A small encoder-decoder audio transcriber, trained from scratch: encoder norm layernorm, decoder norm layernorm.
Rows from block 6 of the audio encoder of a small encoder-decoder audio transcriber, named by matrix and row number. Rows with one number belong to one neuron. Each number is 200 + 30 x the weight over its row's rms, rounded and kept within 0 to 999. All counts start at 0.
After each neuron's rows are labels from the 100 clips, of 14976, where the neuron reaches its highest value: "strongest on" is what is common among them. Only what is clearly more common there than usual is listed. The data: babble in 24 made-up languages, each with its own sounds, syllables and stress or tones, from a formant synthesiser. In brackets: how many of the 100.
# fc1: MLP up (encoder.blocks.6.mlp.fc1.weight, 1152x192), inputs 0-47
# fc2: MLP down (encoder.blocks.6.mlp.fc2.weight, 192x1152, transposed), outputs 0-47

fc1.49,219,216,164,173,220,263,228,164,214,238,208,197,222,196,182,189,243,183,235,196,169,218,299,168,151,171,185,157,187,181,155,196,198,210,190,148,186,183,175,182,218,252,224,249,214,156,228,173
fc2.49,211,251,198,191,228,290,272,206,223,158,251,270,200,280,234,197,203,191,214,184,205,239,230,199,212,209,215,173,189,270,150,193,203,198,181,214,168,170,175,182,207,201,177,178,192,244,150,219
strongest on: /θ/ (63); rumble (37)

fc1.654,198,191,242,157,198,153,224,141,154,196,112,230,173,191,179,264,182,226,171,258,246,198,232,168,253,209,216,217,244,202,192,231,174,193,224,193,203,213,178,199,204,252,205,247,228,191,250,166
fc2.654,199,218,252,228,219,272,182,186,194,180,218,197,174,248,185,187,161,262,183,229,190,203,189,167,202,242,187,176,203,217,244,224,163,219,192,235,172,192,182,221,184,223,159,237,224,204,192,210
strongest on: prosody: tones (58)

fc1.218,224,211,188,261,191,218,196,136,199,205,199,197,214,244,153,251,167,194,159,186,244,207,199,172,206,168,198,193,164,205,281,185,169,209,263,204,190,215,240,140,199,219,181,238,228,166,166,192
fc2.218,255,187,189,212,159,190,213,279,236,173,197,190,171,193,193,218,220,207,210,192,154,214,167,182,147,203,199,227,176,207,150,271,135,164,208,219,217,183,216,176,244,128,155,205,186,289,184,217
strongest on: /ɹ/ (51)

fc1.677,236,217,173,196,212,168,181,167,208,210,263,242,187,229,222,219,202,225,158,198,272,169,188,207,204,217,209,163,207,156,132,206,135,226,198,199,197,218,232,176,214,163,215,179,176,273,170,185
fc2.677,201,268,236,170,195,231,174,255,232,178,186,196,200,223,237,192,209,227,201,176,196,195,258,152,215,206,214,214,169,224,218,251,211,183,248,227,231,212,210,215,218,157,232,190,197,164,168,193
strongest on: /aʊ/ (46)

fc1.118,218,199,198,254,189,227,203,229,208,131,232,155,201,199,179,164,242,180,165,246,211,193,209,205,254,151,230,194,202,182,172,160,178,200,162,234,192,174,191,177,182,233,195,169,181,166,168,210
fc2.118,150,171,220,181,186,222,198,165,188,247,205,167,168,234,171,167,204,272,194,222,213,234,189,182,199,249,226,176,197,275,173,225,195,224,182,227,166,212,282,186,145,153,160,211,231,212,254,224
strongest on: /o/ (28)

fc1.58,212,320,190,192,205,200,219,242,186,176,174,224,162,228,153,191,211,182,168,180,157,166,193,166,183,242,190,224,197,201,190,219,219,170,209,224,166,196,196,181,202,223,155,201,142,205,255,163
fc2.58,201,160,166,166,245,157,256,135,184,181,160,169,203,214,180,185,152,204,242,145,199,183,205,208,212,256,158,147,164,145,203,199,170,221,156,147,181,200,187,204,272,165,165,188,212,218,186,220
strongest on: /aʊ/ (67); /h/ (28)

fc1.324,205,198,211,213,224,185,175,256,245,202,232,195,201,233,210,170,204,217,215,222,205,244,157,235,241,193,272,203,219,185,226,173,166,225,138,192,167,178,215,198,201,191,186,186,210,314,179,175
fc2.324,137,274,225,216,135,244,163,210,184,156,222,222,194,159,193,199,257,180,195,239,221,180,194,194,226,139,209,223,199,205,129,192,168,226,212,192,151,195,238,182,210,169,160,220,190,147,203,240
strongest on: /aʊ/ (72); prosody: stress on first syllables (52); voice: child-like voice (51)

fc1.23,167,161,228,180,177,173,245,233,202,191,174,179,180,228,205,188,183,195,220,232,225,210,266,186,185,157,227,221,199,240,215,165,193,194,192,236,173,210,177,206,235,219,152,145,203,154,259,182
fc2.23,172,204,205,170,203,225,214,153,245,211,246,209,178,278,163,184,211,168,192,240,220,175,140,216,215,252,241,201,207,242,221,229,173,176,113,163,194,190,235,194,231,209,180,190,197,244,172,242
strongest on: /æ/ (72); reverberation (70); muffled (low-pass) (31)

fc1.523,197,203,199,238,176,161,176,181,191,178,163,210,154,201,204,161,179,247,166,245,179,185,208,191,227,209,225,189,149,219,193,194,204,211,189,262,184,217,196,171,129,197,224,148,174,166,186,201
fc2.523,178,130,171,215,143,201,174,208,218,164,271,171,244,222,175,163,258,246,234,135,203,230,161,192,185,204,206,131,173,174,190,208,213,204,251,198,136,199,201,178,189,142,183,199,234,216,227,181
strongest on: /æ/ (70); /tʃ/ (58); /k˭/ (37); /ɛ̃/ (35)

fc1.158,236,249,161,227,184,211,214,175,262,243,156,182,219,164,232,204,192,252,195,202,201,209,167,209,203,208,201,233,165,207,145,158,222,163,174,135,199,176,195,223,182,215,201,178,211,142,237,245
fc2.158,204,205,236,267,204,244,193,234,223,249,201,236,173,246,207,170,152,222,209,211,166,196,184,167,182,153,122,191,212,201,178,214,177,185,163,215,233,223,166,200,173,190,197,256,216,154,180,188
strongest on: voice: child-like voice (93); reverberation (87)

fc1.364,212,222,180,226,136,158,186,194,219,179,195,169,174,251,193,213,236,262,220,292,205,244,225,215,215,231,224,212,224,216,155,195,203,170,212,209,236,178,241,226,213,245,245,171,156,179,250,184
fc2.364,238,182,236,197,230,173,236,136,220,176,238,214,192,190,267,199,205,207,179,214,195,182,204,168,213,218,217,199,237,220,182,215,183,223,139,178,206,181,142,228,191,199,200,199,199,162,213,191
strongest on: voice: deep voice (72); reverberation (71); clipping (35); /ɔɪ/ (34)

fc1.504,248,220,240,192,162,177,190,166,204,212,168,176,160,225,225,217,228,147,198,157,245,253,230,186,193,191,172,178,172,232,171,211,182,203,203,196,145,241,150,185,220,148,205,218,223,199,224,233
fc2.504,239,178,203,210,186,222,196,243,197,242,251,198,166,171,178,225,168,212,197,170,236,163,200,264,191,211,203,257,218,211,210,252,228,159,225,222,215,212,196,218,238,189,195,215,181,192,186,212
strongest on: /o/ (50); /h/ (38)

fc1.397,199,222,157,212,168,219,230,158,226,176,189,196,185,206,203,228,222,198,202,261,171,202,196,181,204,163,216,218,213,201,154,246,215,203,180,226,192,214,230,211,202,251,218,179,159,222,255,170
fc2.397,196,176,219,184,207,135,252,146,223,210,227,202,146,180,243,187,208,215,246,179,192,153,205,212,206,198,189,211,183,231,183,228,201,182,155,176,209,193,216,235,214,190,215,206,192,166,195,235
strongest on: voice: deep voice (59); /oʊ/ (41); /h/ (37); /u/ (32)

fc1.723,200,203,189,244,175,152,222,188,182,209,197,160,187,228,189,204,160,189,182,196,218,172,182,177,174,181,152,173,244,207,248,165,187,196,214,146,206,197,178,155,172,179,201,165,198,232,243,222
fc2.723,214,194,210,215,223,163,193,196,181,271,253,150,203,196,157,214,223,216,278,233,201,142,213,182,198,157,240,221,227,222,107,207,198,206,199,210,182,147,188,160,205,185,195,196,217,216,277,164
strongest on: reverberation (93)

fc1.699,176,162,184,181,210,202,227,214,253,170,210,186,220,273,194,196,162,144,251,240,196,209,200,166,211,174,243,154,193,175,209,224,214,168,178,194,191,192,214,205,219,222,189,234,155,153,160,209
fc2.699,213,215,220,172,136,188,197,253,197,169,237,195,246,145,204,208,188,167,217,221,189,183,211,188,195,215,217,229,129,209,227,200,196,210,204,219,180,178,211,189,201,231,140,201,197,206,334,208
strongest on: reverberation (83); clipping (35)

fc1.571,200,201,235,171,184,229,265,176,189,208,134,171,183,226,258,161,204,178,249,193,213,203,211,217,226,226,269,167,181,222,224,206,156,198,182,192,197,191,236,205,157,169,201,259,261,195,195,203
fc2.571,213,195,200,183,130,165,216,164,172,219,191,136,223,196,193,210,234,192,171,171,231,256,209,199,208,170,169,172,158,199,147,212,173,202,199,235,276,208,210,226,169,215,217,174,200,228,204,209
strongest on: white noise (71); voice: deep voice (53)

fc1.618,183,195,223,205,151,164,236,151,236,179,164,186,205,226,207,211,217,209,215,215,203,227,226,197,183,210,230,203,229,269,158,213,177,206,158,184,218,254,181,215,231,195,229,202,215,182,257,197
fc2.618,206,186,190,181,189,271,209,241,187,206,186,222,191,216,155,186,224,190,214,164,181,206,205,205,211,174,208,178,175,221,174,220,194,205,211,180,142,177,197,198,192,249,137,211,217,181,181,177
strongest on: reverberation (87); pink noise (54); rumble (34)

fc1.346,185,200,255,213,188,140,167,215,214,226,157,190,201,197,222,198,196,240,215,163,216,175,149,263,186,175,213,242,193,180,242,181,204,210,203,212,218,194,243,170,159,174,201,133,172,178,165,174
fc2.346,142,173,216,171,236,241,226,209,225,216,156,237,229,234,256,182,238,263,171,202,207,174,235,195,188,220,198,158,185,234,162,153,172,182,178,184,188,213,206,230,187,153,171,164,181,210,164,202
strongest on: /æ/ (74); voice: child-like voice (59)

fc1.401,215,210,212,173,177,167,223,194,238,218,233,213,228,173,200,180,227,172,166,220,195,177,198,219,241,234,247,194,193,201,200,246,140,238,223,223,245,173,206,225,196,160,217,143,208,251,250,172
fc2.401,195,216,186,196,189,203,227,195,260,182,202,153,247,221,206,188,159,211,189,190,225,216,135,251,164,209,169,206,195,245,227,240,200,198,209,164,195,163,175,173,252,218,252,215,201,212,157,222
strongest on: /ʃ/ (35)

fc1.140,158,154,219,187,139,162,159,235,175,199,147,164,186,260,195,229,196,180,179,240,244,251,207,217,194,191,209,196,222,165,144,176,207,218,184,247,208,171,212,182,201,199,198,236,151,193,214,187
fc2.140,261,197,159,233,206,215,181,188,167,174,262,257,267,238,181,186,204,228,254,218,225,229,198,198,236,130,206,199,144,215,169,184,160,196,221,197,203,181,201,194,198,206,219,206,215,201,182,164
strongest on: /æ/ (72)

fc1.430,231,212,167,189,155,166,190,130,175,195,202,148,179,204,226,204,219,223,216,259,172,158,222,145,247,207,149,179,196,187,203,194,221,193,234,198,186,225,160,221,183,154,270,181,190,169,227,201
fc2.430,228,204,227,191,167,247,202,235,225,182,174,213,168,220,160,193,204,221,221,237,207,200,168,210,217,238,212,109,195,223,251,191,277,147,167,198,217,209,178,212,184,222,173,226,174,212,164,169
strongest on: /z/ (41)

fc1.752,217,183,240,178,150,216,183,160,158,173,222,168,171,209,176,200,209,177,212,198,182,195,204,188,204,212,221,206,177,188,203,201,191,215,193,204,157,172,195,253,167,189,176,203,196,145,205,176
fc2.752,252,161,242,235,173,198,218,237,185,222,188,147,249,126,171,187,208,218,236,197,147,239,206,173,178,182,189,162,200,168,222,190,194,232,185,214,165,152,210,168,154,227,193,215,157,238,182,199
strongest on: voice: deep voice (60); rumble (58)

fc1.134,198,207,220,168,180,164,242,184,187,205,145,214,200,147,215,185,181,215,171,217,190,204,206,184,139,189,206,192,149,220,187,272,232,205,161,200,214,204,179,204,166,212,167,195,171,220,230,198
fc2.134,230,197,188,220,229,203,209,127,147,194,194,190,202,237,245,210,151,182,218,220,172,163,162,214,224,246,214,207,189,196,259,186,159,201,153,240,218,209,154,186,208,269,177,218,247,244,152,207
strongest on: prosody: tones (59); /eɪ/ (42); /aɪ/ (42); /u/ (39)

fc1.693,187,218,261,249,198,160,237,196,177,230,215,211,187,190,171,182,186,174,202,189,218,209,161,213,183,194,181,213,188,127,222,210,207,238,253,188,226,222,171,235,239,165,195,241,216,209,140,127
fc2.693,159,198,157,206,157,234,227,166,254,224,245,235,230,263,200,229,205,227,171,230,227,208,173,208,174,198,161,195,235,216,131,173,173,220,179,140,204,207,177,208,204,189,173,244,202,160,219,187
strongest on: /ɑ/ (37); /aɪ/ (33)

fc1.309,217,200,173,186,220,248,244,161,197,229,216,187,216,201,195,169,228,196,252,196,155,222,301,171,170,167,194,149,199,175,159,190,196,209,174,161,192,196,173,167,207,249,212,255,202,157,235,191
fc2.309,207,281,196,189,216,294,273,201,230,172,268,260,211,255,205,199,191,212,225,196,198,225,233,197,207,223,209,160,180,254,150,192,195,204,197,194,162,181,173,181,206,200,190,189,195,233,155,220
strongest on: /θ/ (64)

fc1.746,175,244,190,238,208,182,189,205,175,300,211,238,188,225,158,144,196,183,244,204,147,240,195,169,179,222,200,150,198,155,220,234,175,235,240,214,195,218,187,215,216,220,184,209,210,273,195,186
fc2.746,174,260,212,189,188,239,217,190,242,194,229,204,251,200,183,216,192,211,209,201,161,203,219,161,237,186,189,200,239,185,158,158,213,255,229,131,200,197,229,217,162,147,135,200,207,196,264,166
strongest on: /k/ (51); /aʊ/ (45); /h/ (35)

fc1.545,197,211,152,191,166,201,205,185,184,219,179,230,196,215,185,220,149,197,179,251,192,207,234,200,158,109,214,203,229,160,173,207,181,209,224,219,159,215,246,195,201,240,136,184,171,201,193,185
fc2.545,202,150,184,187,224,200,184,159,217,257,212,165,137,184,206,205,195,202,206,137,189,168,190,176,210,182,177,170,190,194,165,247,200,179,196,185,175,221,250,198,192,165,249,204,205,251,204,260
strongest on: /aʊ/ (53); voice: deep voice (50); /h/ (30)

fc1.130,142,241,232,205,169,168,203,181,193,184,187,186,222,214,248,198,195,171,175,278,204,240,193,217,186,191,228,168,183,159,202,215,203,170,238,243,199,195,206,189,119,218,240,228,191,216,227,139
fc2.130,239,284,195,214,167,210,203,246,235,216,226,208,161,227,217,213,264,246,237,189,219,172,151,203,200,182,175,155,233,195,181,156,259,170,204,162,204,234,207,227,180,149,151,168,243,195,169,194
strongest on: /a/ (42)

fc1.192,173,230,286,173,217,196,259,157,197,196,171,233,188,171,167,197,161,208,150,241,233,171,219,187,154,223,193,230,231,228,248,214,198,178,197,198,182,178,159,185,219,261,174,180,190,200,247,175
fc2.192,196,212,191,255,195,212,206,118,196,190,234,206,176,264,203,180,138,207,212,224,188,192,186,214,260,269,208,169,187,200,140,239,238,200,185,243,158,206,170,203,177,254,168,222,192,248,159,210
strongest on: prosody: tones (63); /aɪ/ (51); /u/ (36); /eɪ/ (33)

fc1.91,204,177,210,224,166,191,192,147,205,169,195,192,214,244,188,229,178,206,216,232,189,231,205,202,177,229,216,182,210,253,212,205,159,211,187,210,255,222,220,196,195,144,236,228,231,204,234,170
fc2.91,221,191,207,173,180,223,226,236,196,227,204,217,164,213,129,137,208,179,196,190,185,190,199,202,227,174,230,192,181,221,167,225,208,190,185,201,154,202,186,215,200,231,148,232,233,162,206,167
strongest on: white noise (45); pink noise (45)

fc1.299,184,166,175,260,174,214,184,187,181,244,203,126,175,192,225,211,182,211,266,190,195,246,181,216,193,193,165,200,160,245,208,175,141,164,228,184,225,243,203,181,156,205,242,193,207,139,180,218
fc2.299,189,126,219,210,166,197,202,166,214,220,272,164,169,232,199,218,241,250,119,169,177,226,190,234,210,203,176,194,177,201,147,176,206,160,178,255,158,214,218,174,220,196,215,176,192,205,176,198
strongest on: /ɔɪ/ (85); voice: child-like voice (62); /ç/ (53); /y/ (51)

fc1.395,201,186,203,231,135,193,168,216,204,186,173,187,190,238,165,248,169,169,219,193,194,197,169,192,259,268,186,180,233,167,145,202,219,184,230,222,206,201,216,249,235,216,195,199,182,184,293,192
fc2.395,221,247,193,234,215,169,176,170,178,218,191,207,172,184,191,204,234,220,243,219,191,238,237,202,178,166,231,177,228,178,258,171,187,215,221,181,206,152,211,203,220,200,188,220,208,160,123,164
strongest on: clipping (76); pink noise (34)

fc1.318,161,205,144,185,196,206,235,229,215,171,211,174,191,192,172,245,219,196,200,243,192,173,205,238,207,200,148,201,190,188,178,205,170,138,203,194,167,189,187,240,199,247,206,208,184,188,190,130
fc2.318,212,180,232,182,208,191,189,193,71,185,168,232,151,170,230,208,195,221,212,182,242,219,171,235,218,212,214,244,198,141,191,192,220,197,180,185,159,226,267,206,211,123,193,170,207,197,207,194
strongest on: white noise (33)

fc1.314,170,207,262,176,185,182,179,159,155,205,174,228,155,200,191,217,185,167,171,208,198,182,182,226,196,219,196,231,199,192,217,258,207,184,186,205,246,228,225,235,183,208,178,246,204,233,233,245
fc2.314,222,142,221,196,180,251,101,155,190,198,192,213,190,258,154,206,168,231,198,170,206,230,196,203,197,204,183,156,243,232,174,219,181,193,203,229,162,209,175,189,157,204,172,219,219,212,169,209
strongest on: prosody: tones (59); voice: child-like voice (53); /eɪ/ (42); /u/ (39)

fc1.716,304,188,163,170,211,201,163,256,165,193,241,196,201,168,202,205,154,213,251,215,157,157,229,206,186,266,198,163,269,178,176,184,196,186,146,208,187,256,265,234,206,195,186,182,228,168,224,212
fc2.716,178,196,219,226,219,189,229,197,168,217,172,175,219,236,134,193,215,230,146,227,241,251,229,158,239,218,215,216,162,196,242,186,142,191,251,161,215,181,219,185,150,222,176,220,214,237,214,220
strongest on: white noise (47); /u/ (34); muffled (low-pass) (28)

fc1.710,161,173,207,175,205,281,219,214,212,186,180,209,262,238,196,232,129,137,222,226,232,189,212,259,216,182,203,206,211,202,199,187,221,198,157,186,188,191,238,200,214,187,216,196,186,220,176,239
fc2.710,217,140,199,221,192,239,249,231,191,201,141,210,185,208,195,182,212,190,255,165,229,190,212,169,207,194,262,178,205,181,223,189,182,186,194,225,213,156,228,180,260,206,188,167,197,185,262,192
strongest on: /f/ (36); clipping (25)

fc1.219,209,184,215,201,198,177,195,184,176,234,178,156,124,179,161,217,198,215,160,248,190,229,195,172,178,205,175,201,180,182,219,222,201,246,239,265,222,201,171,219,188,215,232,166,178,174,222,228
fc2.219,249,195,194,182,147,183,195,244,180,199,176,203,264,210,238,203,159,213,143,150,231,197,184,239,149,212,203,126,246,196,205,237,244,186,201,205,184,207,217,222,178,177,212,175,262,241,163,198
strongest on: /k/ (62); /ɔ̃/ (59); /p/ (51); /ɛ/ (47)

fc1.107,166,179,199,150,155,202,184,210,204,147,247,221,210,210,216,221,156,179,214,187,151,199,179,235,201,217,261,191,224,207,172,234,176,175,167,202,180,178,177,242,221,232,195,199,182,174,161,195
fc2.107,151,177,194,193,135,200,139,219,205,193,147,217,178,191,192,196,244,179,152,206,199,186,225,181,206,229,213,212,160,182,243,212,182,232,195,228,199,183,182,196,240,188,172,200,183,203,250,200
strongest on: voice: deep voice (57); /ɛ/ (40)

fc1.121,190,215,220,176,173,192,235,207,277,199,214,189,218,179,222,175,261,170,174,222,179,180,208,207,227,213,247,187,183,172,246,232,137,220,192,203,215,185,206,220,168,195,184,154,207,225,229,187
fc2.121,175,204,191,224,184,207,230,169,241,177,199,187,225,199,207,235,148,181,185,219,249,215,140,267,167,197,157,216,202,206,221,183,232,192,233,164,197,158,160,195,225,171,248,234,196,208,156,212
strongest on: /ʃ/ (42)

fc1.191,175,232,250,224,232,246,234,162,208,206,215,251,210,195,216,216,197,200,244,241,146,225,194,201,193,222,212,146,219,249,197,179,180,226,205,242,201,186,202,185,190,179,230,224,207,225,251,214
fc2.191,150,229,230,217,187,196,225,206,125,178,237,233,206,283,166,207,197,171,185,228,163,194,194,190,202,186,245,204,156,234,192,201,238,205,171,218,216,264,182,212,158,240,165,186,241,166,251,236
strongest on: white noise (48); pink noise (41)

fc1.67,154,227,214,190,205,169,240,150,178,212,173,230,200,178,196,205,188,186,197,273,168,213,212,195,168,197,225,204,196,215,213,186,177,223,169,218,224,188,194,203,183,206,149,199,227,238,189,205
fc2.67,266,242,188,220,190,193,218,191,200,211,235,202,177,263,189,216,140,218,230,185,214,205,187,143,238,156,210,158,186,209,204,222,246,206,208,193,167,218,210,168,158,234,186,235,197,301,154,220
strongest on: prosody: tones (72); voice: child-like voice (52); /aɪ/ (49); /ɑ/ (39)

fc1.550,230,170,211,166,125,176,199,209,215,259,173,191,178,239,226,142,160,174,215,256,226,229,175,208,224,199,196,187,175,191,183,183,187,202,149,221,219,246,224,194,187,188,190,216,205,193,231,228
fc2.550,217,144,211,221,218,236,178,184,235,229,238,249,248,237,177,216,233,262,204,148,184,247,160,200,205,134,170,138,199,265,174,198,190,180,198,233,175,212,193,188,228,210,179,204,185,205,201,179
strongest on: /æ/ (63)

fc1.258,191,210,235,250,194,191,176,173,221,168,200,212,188,278,175,207,289,224,188,260,175,196,164,202,216,181,208,239,162,193,173,201,175,217,169,243,196,200,192,199,194,176,212,132,202,165,207,151
fc2.258,206,182,210,202,198,159,202,258,192,158,275,193,180,212,174,184,220,218,183,208,203,159,194,153,204,168,161,200,229,225,188,234,197,135,265,164,193,204,158,201,178,212,124,191,172,141,207,216
strongest on: voice: deep voice (74); /oʊ/ (38); /y/ (36); /w/ (36)

fc1.103,172,227,215,198,192,193,274,171,176,211,163,208,250,175,174,195,181,173,201,230,162,200,211,212,170,221,224,188,180,176,227,155,189,208,223,221,228,161,237,220,224,187,174,163,192,210,179,219
fc2.103,230,217,160,167,186,160,201,137,176,166,251,188,161,230,176,158,183,196,202,182,200,199,131,144,223,150,227,191,209,227,196,227,236,208,260,157,171,169,227,179,206,240,189,208,167,272,145,195
strongest on: /aʊ/ (88); prosody: stress on first syllables (68); /h/ (39); clipping (32)

fc1.113,206,201,196,145,191,176,209,198,202,194,215,218,248,162,224,196,166,202,222,228,196,186,205,256,258,215,269,178,201,204,231,170,128,253,209,217,201,197,196,211,169,185,192,165,204,216,215,184
fc2.113,181,232,204,155,165,228,210,186,286,152,194,144,211,208,184,210,153,213,191,211,201,237,161,217,204,188,151,226,198,217,198,205,186,157,249,161,171,172,193,190,217,218,236,236,228,211,172,186
strongest on: /ʃ/ (32)

fc1.471,169,180,225,161,194,178,224,180,199,211,171,205,206,195,220,185,218,261,193,260,222,199,219,176,194,195,226,194,230,173,169,157,180,229,203,226,178,187,236,191,178,228,141,192,177,235,191,204
fc2.471,257,235,188,236,218,210,221,134,218,198,261,196,185,263,236,210,194,145,224,200,181,191,163,178,217,204,205,204,189,220,181,155,189,179,169,186,200,237,192,198,208,174,246,212,212,268,221,175
strongest on: prosody: tones (62); /eɪ/ (51); /u/ (47); /ɑ/ (44)

fc1.636,242,176,174,203,200,187,208,168,231,241,150,199,242,220,131,189,161,225,222,216,248,197,155,217,162,230,204,168,270,189,232,242,247,203,212,215,205,208,195,235,219,247,176,213,174,172,185,231
fc2.636,189,236,199,222,234,153,224,210,166,208,162,235,170,203,170,195,203,252,268,229,174,210,190,187,194,186,226,189,225,185,213,210,253,205,191,217,185,217,175,167,205,199,230,214,206,92,148,225
strongest on: voice: child-like voice (85); prosody: stress on first syllables (67); /ɔ̃/ (59); /h/ (33)

fc1.649,210,196,182,232,218,232,256,215,173,218,135,184,221,218,191,138,218,199,169,252,166,229,284,194,156,153,155,148,204,180,219,145,187,209,194,193,209,220,254,204,203,245,171,221,166,170,195,181
fc2.649,214,255,209,227,238,331,238,175,204,208,208,173,196,181,207,208,228,203,166,211,220,201,265,196,194,202,188,140,181,202,184,192,205,219,179,206,149,191,232,147,246,220,201,167,170,268,167,215
strongest on: /f/ (96); prosody: stress on last syllables (74); /u/ (50); rumble (45)

fc1.147,238,194,158,181,210,257,220,171,200,222,212,187,215,211,186,173,232,192,229,204,144,227,305,168,163,175,195,142,193,179,150,190,174,220,179,157,190,194,180,173,206,241,200,259,209,155,214,185
fc2.147,213,242,198,194,217,302,274,189,226,167,260,251,217,263,212,190,210,195,222,198,210,229,241,188,209,215,215,162,172,265,142,187,191,194,185,198,178,189,185,189,202,201,186,194,198,244,150,219
strongest on: /θ/ (67); rumble (45); /ʊ/ (34); pink noise (33)

fc1.214,214,232,217,181,184,203,242,182,206,197,171,194,139,255,233,210,180,197,232,218,185,239,227,218,199,207,228,164,179,197,134,208,224,193,206,190,168,191,156,187,195,226,204,221,200,159,224,274
fc2.214,246,202,246,205,153,220,178,202,220,216,218,228,175,217,264,159,188,155,200,207,233,179,254,144,223,181,207,205,228,241,161,178,184,234,207,191,235,256,211,222,178,174,217,208,229,224,216,213
strongest on: voice: child-like voice (65); reverberation (60); pink noise (45); white noise (39)

fc1.25,208,181,256,239,183,197,189,200,232,197,206,171,213,232,190,208,224,192,205,203,230,201,221,241,227,154,198,211,224,170,185,195,183,170,147,178,189,192,205,190,162,205,200,273,171,217,218,221
fc2.25,190,145,197,124,186,216,206,141,217,209,209,202,242,223,236,216,169,246,189,164,197,236,169,219,224,239,184,187,210,228,145,183,190,212,239,219,199,209,172,199,183,240,183,186,143,214,209,175
strongest on: /æ/ (94); voice: child-like voice (77); /aʊ/ (53); /ŋ/ (35)

fc1.473,166,201,182,248,148,190,239,177,220,255,182,207,190,226,217,186,186,188,175,251,184,217,243,198,191,188,203,208,212,151,205,209,235,209,172,201,219,188,219,180,216,199,142,177,178,182,225,238
fc2.473,198,208,203,172,205,136,216,216,214,233,188,167,163,231,179,190,212,207,216,199,182,181,207,209,188,187,219,141,149,254,179,186,228,154,181,189,232,182,183,193,173,249,179,167,189,291,230,202
strongest on: /aʊ/ (49); /u/ (36); /oʊ/ (31)

fc1.469,174,186,200,175,179,172,225,183,236,172,150,179,169,175,144,191,260,255,167,202,221,195,231,203,193,217,235,159,228,190,196,201,235,179,162,231,178,197,227,179,216,142,169,159,196,181,160,216
fc2.469,189,213,181,199,193,191,224,209,201,201,255,224,181,237,146,234,206,215,191,213,195,188,146,174,209,226,180,193,208,209,215,194,143,190,242,209,168,243,190,173,206,166,178,213,199,204,225,254
strongest on: clipping (26)

fc1.607,200,257,264,236,188,186,197,237,163,155,209,198,168,213,182,149,202,174,165,244,206,232,218,183,233,181,164,193,268,174,180,219,225,161,203,222,200,185,193,199,161,210,185,219,231,256,211,198
fc2.607,180,155,194,187,193,263,218,154,224,199,194,184,241,203,207,165,229,256,219,213,203,205,174,213,229,159,181,158,221,193,193,205,196,189,250,154,180,192,181,221,199,188,195,173,221,233,212,207
strongest on: /a/ (60); /ɛ̃/ (48); /ɹ/ (42); /z/ (38)

fc1.527,205,243,258,133,147,252,201,182,224,236,172,179,246,164,202,213,230,232,200,174,151,201,219,182,190,216,203,196,181,166,162,166,186,186,228,182,170,210,191,174,173,244,190,174,227,227,239,160
fc2.527,171,221,193,150,186,228,197,167,181,211,164,186,179,207,180,197,189,157,165,270,217,130,201,193,193,212,203,172,211,205,168,247,150,198,204,169,195,211,196,243,207,193,189,199,172,221,257,195
strongest on: /z/ (57); /æ/ (55)

fc1.264,180,202,261,205,176,220,230,256,150,166,202,206,160,276,170,158,203,160,176,216,158,236,166,226,198,216,156,238,224,185,187,201,187,176,175,202,205,197,215,214,209,251,186,191,194,264,215,203
fc2.264,212,163,223,176,181,252,195,182,214,274,180,175,195,182,178,204,209,264,219,177,194,181,215,211,227,155,174,93,237,169,210,193,184,204,243,157,171,196,195,208,182,181,205,184,197,217,187,178
strongest on: /ɑ/ (43); /ɹ/ (38); /a/ (33)

fc1.733,144,216,170,209,213,215,258,217,180,199,168,158,205,190,172,212,183,201,146,224,193,216,195,208,230,215,194,163,189,224,199,178,156,192,207,147,205,198,202,215,209,211,210,233,189,194,170,137
fc2.733,187,216,250,182,158,220,186,231,112,207,197,236,203,162,226,176,207,226,196,214,172,238,170,161,187,218,182,220,174,154,202,207,245,211,200,203,179,182,202,247,181,180,227,201,225,194,178,172
strongest on: white noise (49)